config.yaml
model: "contrastive image-text model"
dataset: "drawn human figures in many poses"
tokenizer: "word"
encoder_widths: [40, 80, 160]
text_encoder_norm: "rmsnorm"
text_encoder_norm_position: "pre"
text_encoder_parallel_block: false
text_encoder_inner_norm: true
epochs: 14.2
lr_schedule: "wsd"
Rows from block 3 of the image encoder of a small contrastive image-text model, named by matrix and row number. Rows with one number belong to one channel. Each number is 128 + 32 x the weight over its row's rms, rounded and kept within 0 to 255. All counts start at 0. Numbers have three digits each. After the name is the row's rms in percent of the matrix's.
After each channel's rows are labels from the 100 images, of 14848, where the channel reaches its highest value: "peak on" is the class under the peak. Only what is clearly more common there than usual is listed. The data: drawn human figures in many poses. In brackets: how many of the 100.
# convs0: expand pointwise conv (encoder.blocks.3.convs.0.weight, 120x40x1x1), inputs 0-39
# convs1: depthwise 3x3 conv (encoder.blocks.3.convs.1.weight, 120x1x3x3), a 3x3 kernel
# convs2: project pointwise conv (encoder.blocks.3.convs.2.weight, 40x120x1x1, transposed), outputs 0-39

convs0.36 106:123074133113174138100094178154156113140079112130109135094162161094141164101149140126136094102212179146155113123176105185
convs1.36 090:120082097090085099138150166
convs2.36 084:141139190151164195165151189182096152153150152135156161123172106130117106164171092111143167149108126126126153119187130081
peak on: foot (63)

convs0.12 108:145149182125097152153131148203158127166125140075153173120149120176127155146148137155165148107156170119180161136208106152
convs1.12 112:115132139132212163112149133
convs2.12 076:162150134087122121123175171188180110073170168126159116128112089164169115175129104122187079139092095146125097134108107095
peak on: leg (31)

convs0.8 087:121155158130093173173159126151135132172181137114213139137118135145131113168149147151238168130140108154119138109120160128
convs1.8 095:094099093119186130130169157
convs2.8 072:148124117118135144087142137106150161077178131111217107082105144111183143136115156125194086161091121153118089078092117120
peak on: leg (47); foot (29)

convs0.9 099:102159166124123164174130147166151115115113167118204079121173126092108071112138126155183115140161135176105109090179085136
convs1.9 097:134161084120184094115162105
convs2.9 098:139128148094130121092200137156177174115129138108201131156108106104198131154174142143175118113061109128138129152102171119
peak on: foot (65); leg (29)

convs0.0 099:154132163137135095090110110114074168131077150134111121164098100147175132135170100110102121154047055113150163139094170099
convs1.0 099:130077110126197107098124135
convs2.0 094:185177102132068136137130112110104098098110074141131093099118144132140146077074095110109123080109088158112105127102173053
peak on: torso (27)

convs0.20 103:124153119135163130098156182138142105161144143158112132218145084097142131129134132171091139171113155101137160216103176108
convs1.20 165:130134126135220147119120117
convs2.20 072:150177072123164166096103171116127108104159103191158116167143076084123135138092122121042135125112148130114119109082153090
peak on: leg (41); torso (26)

convs0.1 087:096088131158164173185120126173138091151078097148174120099162181119124106139137145080117169156152121138090137116205093120
convs1.1 090:139154114099155076069125108
convs2.1 070:099114163158096115146172094187161164177045141094159124161109106132135140123163122126160157115132110092132164210122112139
peak on: foot (54)

convs0.68 119:079089186140123102091170149148107157109127166111105101150121118094178126052161125119117102134135145072155137213138142143
convs1.68 105:091105114152178154110087091
convs2.68 110:107139140184069159168153117134129085167073076116117096157122127136127123060094146135100195098172117101148141165155144097
peak on: hand (75)

convs0.103 091:107124152150138159128119129138099139066114163152130044091179122071144053108147118064095119147120102146092122092139100144
convs1.103 094:154107081161106081155112094
convs2.103 101:179110131084174056093124167123082138108166148144132152094116138096164099177173103119134123129092075122130109144093199128
peak on: head (42)

convs0.17 106:112160151165145169145115146161085129083144153157112117127187129109151022111096100088085134164126132166105100092148100145
convs1.17 093:127159165087142162084156162
convs2.17 108:158076183113195120103113139144104150142139201120112148103130091123119133187179114072141100183138155106117171118121086136
peak on: head (100)

convs0.14 093:130148159142150125099106102120079122058132217122131079132140096085148101085114060111112077093157103137122101117158112145
convs1.14 090:144072149146063158134129130
convs2.14 069:195117103108111093125134161173139138168173116082134190146112121150147163195150123143178133126086095099169132175114176122
peak on: head (54)

convs0.47 092:091101161155148107118135134165144173085087187136166042155160141098171088109150122097156084090137114148136122146100104171
convs1.47 094:091084094122122144177146169
convs2.47 074:188157149105150118134142148153141119137161090152151143067133135167124187181123096128155157143081099134107111127127164028
peak on: head (100)

convs0.69 101:148102165178171147112131140173108146131111161161136073111138117124144118148150102056092150127089091163052157160143073099
convs1.69 102:101096128082108165081126165
convs2.69 119:194117182094151074083145159141090112106149151150115156094135092107170140147191100099116102138059088129130129123100173115
peak on: head (99)

convs0.40 098:132096149118114084087112168139197111125094103066099140103166123117149169104110142133143125110172171124189092130208117152
convs1.40 097:123120128152173155088084080
convs2.40 076:138144154171100109173104099165145121121136130135162079117158096140185067161181105092147128154085047141087158148108125130
peak on: hand (52)

convs0.117 093:089119126128153163160156152139115126178136178118147159152122115080102120149161117171240117163175149172114133138103101156
convs1.117 103:108130097096191154101148161
convs2.117 090:157175137118108148132153153128174157107132085117173133166098113086133163134100140155199119099078090189090105134106172074
peak on: foot (81)

convs0.116 112:117086123129139110116169109137173141113171104158137088108151134114114124129161196127115154087073176120111131238108094136
convs1.116 097:139156129094062101146168141
convs2.116 121:129148147210090175177117107128097149142081100099161090179181104148151101099145100145115184138150112104126175168148122117
peak on: torso (25)

convs0.33 109:100242130099105188158105142090166091134156125141194123165133109151135146117157133169140116143091136156103122090144141151
convs1.33 104:142096115145065145111092168
convs2.33 107:149117089087085096091160115073096103142122096097108189108040112115132172117130133161129093086098108127168091113111164141
peak on: torso (27)

convs0.7 105:158190128103122046115139103101124128141133143126108127131104091148137133148121095182166086147071095137167106121060194148
convs1.7 098:100092140162182093098105146
convs2.7 099:159139147160102130159084083118132138121078113122163065094097137129175112091182130115133146104083057139084154160079163111
peak on: leg (31)

convs0.78 099:150110190161148147100100132119046129113074135120064116129147087104149146072111085141094065132157127124170142097148133145
convs1.78 090:149109129088195081118139123
convs2.78 096:150139131097083103085150108096079124124107107084080164114058060130139181069143128177104125099108112123159094128117157140
peak on: hand (67)

convs0.118 096:152154159123085088117166115101097160154146112096130105184066101130166098095134149140144160171047070119121134144089164134
convs1.118 101:108085095139166113078100156
convs2.118 083:170182110132076102161097089096147140104129083130124093090101137135119089121077116126125127133085074176083130104090111054
peak on: torso (41)

convs0.11 101:088135154117098168162173126130199103165143091097192161093137140115103132108164163155195131135153184132136129141156115180
convs1.11 098:151193142127159153094095106
convs2.11 078:155167110140094148146125093146164148122148098119225121157102119131144112162145129134171087118045094139114146146055132102
peak on: foot (31)

convs0.114 090:128101139175139165176096118148150128163112126138155093098153115173126156097176148117110182085120137129134198203148088178
convs1.114 087:105087084087145157085146131
convs2.114 069:114130140171082165137174142134150131173132062100180132096125118171141170129117181159148206155123148096147146149176154097
peak on: hand (54); leg (35)

convs0.92 088:008133158104174126150144128148120129155131125176104126137090141164142143093106070149101133161163161105118128133143192127
convs1.92 109:110124136142218125109129116
convs2.92 089:098127156092141136133155117152137108085106087159148096111078179178206170101176105142105130146085109130103134083124186100
peak on: leg (57); arm (27)

convs0.46 100:059155142164136171130101167079100105104090129155102088113149145076123089072099090112074134092157116143092116129166089112
convs1.46 099:133090133168150152196117110
convs2.46 095:143151118096171112139078106095124099137166145124153148086114106146077141194136101165176079185117164169088109072110112147
peak on: head (95)

convs0.91 104:103106184174105145129146147148116119119111139106105096150131123097128127023158115125116106124144154105156175206175100176
convs1.91 100:112074120091131168084159141
convs2.91 129:101121162160106156146180141138135131163088114101120100176167114111134133070132139132133203113188121127174110199157181137
peak on: hand (87)

convs0.79 107:119135138103083100125172118116155119186155128079124139156064127145149137126136148148195115133093093134186103119090177205
convs1.79 129:129152118088062089147150146
convs2.79 119:125203121145106177216103097132143111136157113119174087163108135163115090128099109125154125148129092173065133077132126108
peak on: arm (34); torso (30)

convs0.90 092:146111169103154157104123217146109124113115174076129149158128118076098118112143110115179097136146167139161122105218104124
convs1.90 081:140126100132087125158067173
convs2.90 080:101099136143097175158211185159146117177128111117165141164122139128100142131121178147163200094142153102144119172170128099
peak on: foot (27)

convs0.71 106:122105101135131146131131179079103124180157099104120223143117154133117136185103138155137099160133147072199131107098170142
convs1.71 099:094162171114123128139083076
convs2.71 083:171100140169132129139122111113078134164114097092163151159111090139154161151187158147148192171090102094130189183095150121
peak on: torso (27)

convs0.53 103:140145115115161118136127165124105116169105197131140098154110097152168159159116109184177070140122097167193080092127158173
convs1.53 095:148169152100072085138143150
convs2.53 087:140174138183123168199101119137098130114131098147187096121164129138165061137138075104134108164102086151077148084140122107
peak on: torso (32)

convs0.25 108:123154131162153187138120142171122106100133152182133075123123150112119104136101086087092120167119094162029152091157100097
convs1.25 105:132144091134156061154153097
convs2.25 138:146072138088171076060148160142088162116163167130131163099156098121176134168195139139147135165115144098174126147120130161
peak on: head (76)

convs0.115 102:109188123154082110127145112140123154123206138108145097184090098136140060110121116155135159120058076126085133169108148133
convs1.115 126:118114124146063147138071152
convs2.115 122:155153086078081075101127081101140120126122092074136141160074107133117168077101153180161152079135102130135089159108162139
peak on: torso (67)

convs0.64 111:094148133122145147099110158084085110101111139120103127148161103068158131044114089129108104146192175147132082079168099151
convs1.64 105:098073080127106114118081137
convs2.64 104:108095101141139138130181195181166116134165123183104110136172175170120130171078130108112136155171167096181115137141104092
peak on: hand (39)

convs0.26 063:146091089088144108029140120107161127098150108083181103181128160110150132129163161071177165126108108115139106158122144131
convs1.26 078:079133121079164149088137159
convs2.26 043:107131098093091076087146133105123136112109145128140116091098147026107140097102132177166068119152135147125078148069137140
peak on: torso (50)

convs0.85 087:072130146134088142121193104096096156126188114112114148137104114086146081080136151164139140142163183130131066150107120194
convs1.85 074:148132100162127084079078130
convs2.85 055:125159133126070149126183198188181094142117108115164140163173092150140153146141110116127094077080132095154121140180105112
peak on: arm (26)

convs0.2 100:073140083140106115097149158090150109152159112151109098125094187073109089091031142147120088120164149144100098115137110125
convs1.2 096:152146165110083151119128191
convs2.2 088:168151142112083144119097069099125078157109128072138161191113042144141173120192138134135152141098103149150138145150120136
peak on: torso (39)

convs0.54 103:189147165109089105069159120139126165147147110105112149177084108147138169141199136154149154181063094117131152158105155127
convs1.54 118:121125087133211132114121146
convs2.54 106:151166107114131112109100107123108154085114126164155069053125133097127116085085089095134083120146126174089078113059120095
peak on: torso (43)

convs0.4 103:073123135106124097110186102082113120105154153111155121141149111075147075093153145190162111163181163127141060137103128171
convs1.4 093:165159123147076090138084111
convs2.4 091:147138132138118147179169174185096138149149113140093179140151083193131149144120063104090120125128131101167132135200137079
peak on: leg (51); torso (38)

convs0.105 093:110092118206123149179111132147092197175135184113153093146138144147149053161104114079137132132141106127129163112150086127
convs1.105 099:116164102080142097089135083
convs2.105 080:117085143165129131127136123181127194148125182092138143140111134136122095173111119096162152185173152070118172155143050118
peak on: foot (47); leg (40)

convs0.50 087:058073106157111108134133157151152143142136159124120107112127186080118034133078136118125094124157148069143138135117078157
convs1.50 098:111158114151210134146141131
convs2.50 063:154115100106096106105148117124160139077144103165146084095082210166142124148098139124121130117077110078125128115068128052
peak on: leg (74)

convs0.35 098:097098143102161153145165134161124073126119122162133171085184169102098114140141128136144097166163199140164110068178112170
convs1.35 100:124146115113160083165067148
convs2.35 097:128080141146153162132158145175112153203105125089135171140118131155117182174132122127170188166174153083165130179155127137
peak on: leg (38); arm (25)

convs0.13 108:098116063111183146108119140128150118122130124170136089116142181088095130117081090096124087099189156180070086120122088143
convs1.13 105:122089130138163078104096081
convs2.13 128:118099128142161170167155139186114141174167160146124174133170093176107130173145113141125132179155188100185152139172089132
peak on: foot (75)

convs0.32 086:090149110128124117118120123142131118156138125173053115140115142134175126090056121150034113145210151144117099128156159133
convs1.32 071:174172173161155145146146147
convs2.32 049:142169117118103143151162141119170154108163085087178129149147105123084134130142127176216156115072121188097095134131161090
peak on: torso (42)

convs0.81 094:100091136134162155109124162148129109060089217124104098096149114120132154127147108121122055072192137111169106151117128133
convs1.81 086:146179105158118109082080129
convs2.81 088:147123178145128097107121145135059118112095171102109114159126110094192085101160072081095128103130070075144139155118171143
peak on: head (97)

convs0.84 101:126170096136134167180105117116113128158111120159142119157126135144099107159109089110133148199125104196115105027157108087
convs1.84 098:142152084125167072130157096
convs2.84 108:124088158097130111047171154131115158135123136101145161117124086108168175120174161193181113137129155124186096163123138166
peak on: torso (54); leg (41)

convs0.6 103:071124086128148158139108152141162088092119137159112077139124181084079119115115070074122078085165113148073133155154119152
convs1.6 109:149138090148152100113103060
convs2.6 086:105094103085207119090149188146121119120186171188107120129184147117145112167131134094112136160160138142161088118155124173
peak on: head (97)

convs0.119 106:095107154165156129127123092146146171089102130153193039093187152132159115160156123091134118126115119166069104130087106140
convs1.119 103:103113152076125175097143169
convs2.119 125:216121156073136092081163148137106115113167119133112184085099100138167174144170111124139101115073105129149100113137177113
peak on: foot (67); head (29)

convs0.93 096:180136133114118138152171170225123165139171190116075165116120126156078075134094125139114133134140152117153151125171108108
convs1.93 096:092109144128165173107151182
convs2.93 087:188135105100128133132171178152119110085193124181119139110113137172139104170114132103082116104056103125125119092121120053
peak on: leg (78)

convs0.56 088:099137161201137148154127154150092160097129126158095049148162104102158071077143106101066107129136139122132167175137105128
convs1.56 085:096154097101179087106148102
convs2.56 085:140102125146092115105175142119099128137090101111093119173122108122158134085120149134076194090146093064184122174134197105
peak on: hand (89)

convs0.61 100:109160130180067139197105121128155139163134127129170072147110146172144092171132148109143157157107045129104152130087142092
convs1.61 107:092068082127110118161151139
convs2.61 096:180146124148146121093096102077147091083165110155175077111144136134185137159137172116115147177072091146093129093083147097
peak on: torso (37)

convs0.43 110:123077161109124113047178168151138098136137116103075149154133148052145106087152148136123115141137170115147116151189120180
convs1.43 102:088080088128127145158164162
convs2.43 129:127128195173142131134119162154062162120117194113143099148167086089159066113163098079129157121117083112117158163132140112
peak on: head (77)

convs0.29 100:144153120148152165141097139182115115106108179143150079144156134114131081150127083079126124181133091176053118087163073127
convs1.29 101:084140137071144134078156145
convs2.29 108:133097166085145122067172139160128156113104155106152171127100111112165182176199111086176062126097144112124131138102117145
peak on: head (40); leg (28)

convs0.30 108:128121098117143143125109174106153101095131117167096127057189160096083117115109146145102119102218160143160081098169122149
convs1.30 109:069080082126151142131151121
convs2.30 108:107142159144196147143124134168100134134158210126150163128150059124079093157163081131157108161134170120098157119130080154
peak on: leg (51)

convs0.97 096:131115130114097154125128077129126144155127039115108153110100140108091148090068167094120191136166167116094143107181077101
convs1.97 098:126135126081073088154167141
convs2.97 082:123132133175113153167095129130088185122113128095136102111075161112138057083101069096149119136166140106064159088156092114
peak on: leg (62)

convs0.48 080:061099119140112171187119106154157128177142089151119126091132181151060105145106113097123123156179166138138132124178086171
convs1.48 092:127178111076106143131073127
convs2.48 058:137119113156095113119100134173162170130098094113143062153094176149174169132107160098155126127151110099124152198047148110
peak on: leg (34)

convs0.39 107:090102167192093129116182135166120186128138131117098097132150135080161060085177119081100134152125114129126152193127126106
convs1.39 097:084133152120173089172136095
convs2.39 098:101117142160065128147172099104091103143060091072133116137131121122136143103132139173129202119141090065174133165161145112
peak on: head (44)